A small class-conditioned image flow-matching model, trained from scratch.
Training: adamw at rate 0.0018, 7900 steps.
Data: trained on rendered dice on a table, 72500 training examples, 7.0 epochs.
Rows from block 9 of a small class-conditioned image flow-matching model, named by matrix and row number. Rows with one number within an expert belong to one neuron, the router's apart. Each number is 50 + 15 x the weight over its row's rms, rounded and kept within 0 to 99. All counts start at 0.
Before each expert's rows are labels from the 100 images, of 14976 (inputs lightly noised), where the router gives the expert most weight on average: "strongest on" is what is common among them. Only what is clearly more common there than usual is listed. The data: rendered dice on a table.
# router: slot weights (model.blocks.9.mlp.router.weight, 8x256), inputs 86-171
# up: expert up (model.blocks.9.mlp.up, 4x128x256), inputs 86-171
# down: expert down (model.blocks.9.mlp.down, 4x256x128, transposed), outputs 86-171

# expert 1
strongest on: dice: three; white die; blue die
router.2:36 63 46 56 52 23 62 59 37 47 83 52 52 71 75 19 46 39 26 57 60 46 79 16 44 44 44 32 51 23 59 57 50 36 46 44 53 77 43 45 79 42 66 62 37 35 33 75 46 69 35 60 29 47 53 67 52 50 49 56 36 64 72 72 37 61 55 17 44 34 38 40 90 54 40 57 61 42 49 61 60 40 51 41 43 55
router.3:27 67 37 51 48 44 53 57 68 39 57 83 48 72 61 59 38 47 47 45 51 49 29 34 21 44 48 26 58 39 69 66 47 31 69 42 38 76 58 36 67 82 77 42 51 40 54 26 45 39 44 67 44 78 58 71 59 37 34 53 41 36 37 56 26 72 58 49 53 40 62 60 61 75 55 58 55 65 46 35 76 54 61 32 62 43
up.0:50 64 25 41 61 60 44 31 45 57 42 60 46 65 40 48 44 64 73 33 53 63 43 66 41 46 29 71 33 36 58 50 61 37 53 39 35 27 52 54 22 40 61 48 49 84 59 48 49 33 50 74 46 69 44 46 67 61 59 60 51 27 33 62 61 47 65 73 41 55 45 54 47 51 75 74 59 52 64 53 48 57 44 34 69 55
down.0:55 38 69 51 57 49 52 49 72 44 36 39 43 48 60 34 67 24 63 48 42 43 50 43 63 49 62 46 49 54 41 64 51 77 72 57 53 55 57 38 79 47 40 51 66 26 46 63 44 38 61 41 70 54 58 30 58 58 46 32 50 45 57 23 55 46 53 37 62 52 27 57 49 80 27 38 17 43 63 26 78 62 41 85 47 46
up.1:44 52 50 58 75 45 58 48 60 50 36 21 58 59 54 72 79 46 83 45 62 34 43 75 43 44 49 50 61 35 44 69 48 57 47 42 29 50 32 44 63 84 44 50 62 45 64 45 27 61 69 64 59 44 57 62 62 18 26 48 46 29 83 68 36 43 41 58 65 72 73 48 55 67 33 49 30 71 64 55 56 62 52 56 35 52
down.1:55 58 18 41 48 42 62 39 31 64 74 62 28 73 35 34 69 49 34 49 47 74 49 52 62 52 37 31 49 37 63 45 46 20 46 25 54 42 59 37 27 51 61 33 54 40 35 49 73 48 28 69 34 46 56 56 51 61 45 50 69 50 41 57 45 45 46 86 32 11 56 35 60 40 72 54 70 41 40 59 61 37 36 51 56 34
up.2:53 36 44 40 51 48 56 70 40 62 60 58 43 84 16 47 37 48 57 57 42 72 65 43 41 69 34 67 45 56 70 41 69 38 36 69 46 29 65 41 17 45 44 53 64 79 32 57 60 34 44 61 49 90 65 44 38 88 73 52 34 43 47 65 44 59 48 61 27 21 31 94 35 46 48 30 58 45 49 54 47 46 30 33 39 66
down.2:42 63 56 66 74 53 50 57 57 71 55 53 32 60 60 30 80 40 65 44 78 62 48 44 49 65 50 47 54 34 48 64 47 56 48 49 50 50 52 60 58 43 48 25 30 36 54 49 33 75 66 48 73 47 51 29 92 52 60 15 56 62 41 45 70 41 64 72 71 62 52 43 80 49 40 60 54 50 63 69 61 78 75 26 53 40

# expert 3
strongest on: dice: three; black die
router.6:60 37 43 58 70 49 58 47 68 46 59 45 46 07 57 69 28 43 73 57 46 56 53 30 64 35 56 23 37 76 40 38 44 84 61 69 30 50 54 52 69 52 70 37 63 51 35 47 43 47 37 22 53 25 71 59 20 45 52 62 34 30 24 47 33 71 70 40 56 50 59 55 33 55 47 32 33 59 47 24 21 52 53 40 54 43
router.7:58 54 26 62 48 51 60 42 46 49 60 43 57 30 56 35 70 50 72 81 40 48 43 29 44 44 38 31 39 65 44 66 55 53 42 41 48 91 79 39 78 46 37 43 48 66 62 57 52 50 57 49 48 62 41 60 59 63 37 61 63 51 57 88 42 85 51 58 53 43 50 60 53 71 51 24 60 60 66 66 33 54 29 38 50 54
up.0:37 53 37 54 33 42 73 30 37 76 32 20 26 50 24 10 58 44 62 49 45 24 69 49 50 31 27 45 50 36 54 45 67 34 75 27 38 64 37 38 63 74 49 71 45 53 45 54 58 42 49 65 61 47 53 49 80 48 40 33 62 59 68 44 60 58 45 28 54 03 50 45 48 67 73 70 65 35 39 69 59 74 33 41 67 42
down.0:53 51 41 47 32 47 39 39 30 32 54 58 50 60 30 65 46 53 69 47 37 55 50 62 69 41 41 48 68 62 59 50 44 57 29 55 25 30 31 75 46 56 68 56 39 60 49 44 61 75 45 61 30 53 51 37 80 55 58 72 46 58 34 79 85 52 35 83 48 61 40 75 57 33 77 34 74 34 80 59 35 65 59 45 46 69
up.1:39 46 58 70 42 26 69 50 63 43 62 44 47 68 54 44 62 19 40 38 54 25 32 52 45 53 53 52 63 28 39 53 19 70 63 53 34 77 48 24 60 71 53 42 73 34 41 35 18 44 68 34 65 56 69 59 77 29 65 26 54 72 69 47 39 17 48 38 64 63 50 42 42 50 26 48 35 43 52 68 72 45 41 63 50 61
down.1:41 51 63 38 16 97 31 46 08 68 58 44 60 55 16 62 37 65 58 44 13 55 90 54 52 56 42 65 58 75 54 78 41 63 33 59 53 53 40 52 61 55 66 51 40 39 55 59 62 34 38 57 23 55 42 33 25 60 67 71 32 52 33 53 67 76 44 76 59 35 59 60 50 50 62 30 57 41 46 50 30 48 53 53 54 49
up.2:38 48 50 59 24 25 73 58 28 54 25 46 37 81 13 22 34 30 52 52 38 47 60 50 36 56 39 45 59 27 56 42 44 32 58 14 37 48 30 26 28 57 28 53 68 43 43 26 65 64 48 68 62 56 37 50 81 56 52 35 55 54 66 64 66 51 28 40 38 22 32 48 50 44 59 71 63 23 23 48 67 68 14 51 32 58
down.2:41 50 49 33 53 38 42 42 41 51 58 50 76 25 30 70 52 51 74 48 12 68 45 59 51 73 09 54 75 79 39 49 55 57 76 67 42 38 51 50 66 44 53 46 40 52 53 59 59 48 37 51 58 39 52 31 39 45 48 49 42 59 28 81 60 66 61 42 44 48 42 38 15 28 47 53 71 45 33 44 09 77 48 54 65 49

# expert 2
strongest on: dice: three; red die; orange die; yellow die
router.4:58 36 43 42 76 32 62 66 48 42 31 46 62 65 75 61 67 40 49 47 53 34 58 34 42 48 33 37 51 44 45 56 73 64 61 43 55 41 53 42 49 51 40 76 40 24 44 56 62 43 15 59 56 34 60 42 33 48 63 51 56 41 96 35 34 43 39 14 68 22 53 37 59 32 48 55 60 56 36 38 39 43 49 54 64 49
router.5:38 64 63 47 46 55 53 44 55 60 61 31 58 06 59 24 48 23 34 60 60 26 35 46 18 41 58 11 58 30 41 61 30 55 49 32 36 55 60 44 48 78 67 68 67 40 31 58 59 60 44 57 68 31 33 75 52 48 09 71 49 52 83 35 54 71 42 42 47 37 40 37 74 30 46 46 53 62 22 27 94 19 65 39 41 51
up.0:45 61 54 85 46 52 80 38 55 60 75 55 43 50 37 13 40 28 84 33 52 65 28 67 60 50 42 56 34 36 52 38 29 27 69 33 54 49 68 15 50 40 51 68 49 56 60 43 58 31 39 78 53 74 45 51 70 48 46 62 66 49 72 46 82 55 45 48 33 12 63 67 46 58 82 57 53 42 36 69 50 63 41 61 69 64
down.0:61 57 43 47 45 61 47 54 45 62 54 56 64 37 77 61 47 47 80 40 51 40 43 67 51 50 18 52 56 36 59 42 61 60 70 45 48 49 72 69 60 28 69 78 39 81 66 66 33 45 05 69 45 41 58 31 72 44 55 59 43 48 93 39 77 79 44 93 52 20 44 42 76 36 89 65 77 25 42 56 56 64 53 47 68 60
up.1:33 53 27 49 31 45 55 43 48 49 55 25 57 69 51 59 55 48 26 36 42 45 28 67 71 59 58 61 68 63 42 69 55 36 67 39 42 47 93 48 57 62 68 38 56 09 56 55 13 80 60 22 49 44 41 23 67 26 59 43 55 49 65 73 22 40 34 56 76 82 62 41 54 37 53 64 44 38 71 43 41 54 26 50 73 50
down.1:44 58 64 64 50 49 50 70 49 43 55 52 48 37 47 51 36 50 82 53 45 84 48 57 39 39 30 38 44 22 52 53 50 68 39 31 58 56 17 29 31 65 39 76 43 69 28 23 66 43 54 86 73 44 57 67 68 48 43 76 40 46 30 35 74 49 49 49 54 31 39 63 26 52 58 44 54 51 64 57 61 62 50 59 27 57
up.2:29 34 55 58 31 33 99 84 44 52 65 68 42 73 49 42 38 30 56 55 62 64 33 39 38 73 55 65 72 62 34 56 54 44 62 60 65 58 42 09 47 44 74 28 49 27 61 48 31 72 35 34 49 77 47 54 40 68 54 36 62 46 31 60 26 52 74 45 51 47 55 53 50 56 42 76 29 37 68 46 67 39 46 33 60 17
down.2:60 39 56 39 45 70 56 61 34 33 00 53 78 47 97 31 54 72 57 32 70 49 37 44 16 80 43 30 44 29 56 62 54 27 54 44 38 25 40 92 52 45 59 40 39 48 45 60 58 55 34 45 56 46 37 51 24 71 45 53 28 67 56 52 25 40 39 93 50 48 73 44 77 54 71 76 60 45 22 55 62 49 69 55 56 14

# expert 0
strongest on: dice: one
router.0:45 47 35 46 88 69 07 66 52 57 53 49 32 38 62 87 58 49 48 30 54 55 73 47 55 34 58 43 41 48 47 56 50 54 57 43 42 41 35 73 45 39 56 46 55 33 42 69 31 86 54 60 40 51 59 28 50 51 58 77 44 47 38 30 66 44 53 62 54 87 52 36 54 55 35 54 54 52 58 24 67 56 73 50 57 34
router.1:58 49 44 50 47 58 45 57 51 44 54 33 29 43 46 17 64 63 52 69 49 61 53 20 38 48 54 50 68 58 47 66 36 66 59 16 65 71 29 34 76 57 42 65 40 37 64 51 44 37 38 46 65 72 33 46 56 65 28 54 67 39 52 67 12 56 46 46 66 46 58 55 37 64 63 45 71 32 60 59 39 58 33 63 59 72
up.0:51 38 47 45 68 60 39 85 62 52 56 47 18 38 52 31 52 58 76 56 62 40 63 46 26 51 86 50 45 71 37 51 52 48 47 55 48 27 26 57 52 43 45 64 34 28 71 00 31 55 62 27 48 44 75 36 49 49 50 53 56 48 49 28 45 45 52 55 71 55 49 46 51 70 40 41 00 59 24 49 60 44 66 51 19 55
down.0:60 60 39 55 31 09 93 29 33 37 27 51 63 74 53 43 47 26 47 47 33 62 55 53 52 55 18 59 63 39 55 63 65 50 56 44 41 75 55 18 51 57 35 49 49 57 38 77 54 60 54 75 77 39 54 68 35 52 55 06 55 43 33 98 38 60 51 31 55 40 51 52 46 45 57 42 85 45 61 51 29 42 42 49 48 66
up.1:17 64 39 70 49 44 56 71 41 42 56 64 57 53 33 55 69 38 47 51 57 35 55 73 56 45 48 70 57 45 59 31 49 37 32 45 36 39 39 42 15 59 43 55 46 70 64 29 77 45 58 44 67 75 74 57 61 39 37 40 45 43 66 48 50 65 62 49 29 29 46 71 63 68 69 39 40 63 63 41 67 48 47 44 49 48
down.1:39 62 48 56 64 69 29 64 48 63 46 67 40 43 64 63 54 55 39 50 67 46 52 44 68 45 77 78 43 48 54 26 54 41 21 43 50 35 50 65 21 34 63 54 38 54 30 35 61 41 44 47 40 49 52 30 58 64 52 49 61 43 43 06 68 50 69 76 33 27 52 41 68 57 72 56 33 65 48 35 67 66 48 39 56 53
up.2:26 61 57 24 73 58 43 64 59 70 65 86 19 39 66 42 48 62 53 45 72 55 67 55 75 49 62 66 53 66 59 43 48 28 40 54 49 46 76 68 28 32 51 26 37 71 69 56 48 33 43 40 36 44 65 43 24 52 53 53 62 57 16 36 47 72 63 60 29 58 50 71 53 68 55 33 52 39 59 37 42 61 57 37 69 43
down.2:34 47 49 75 34 00 76 44 42 34 23 41 59 66 43 46 55 17 50 31 31 47 33 49 35 52 29 27 59 42 54 57 61 68 60 52 56 60 17 00 69 70 54 74 54 39 39 43 52 61 52 62 72 41 48 57 73 49 68 15 44 49 81 66 49 42 60 26 59 38 40 36 59 36 37 71 59 46 37 53 76 46 32 57 36 63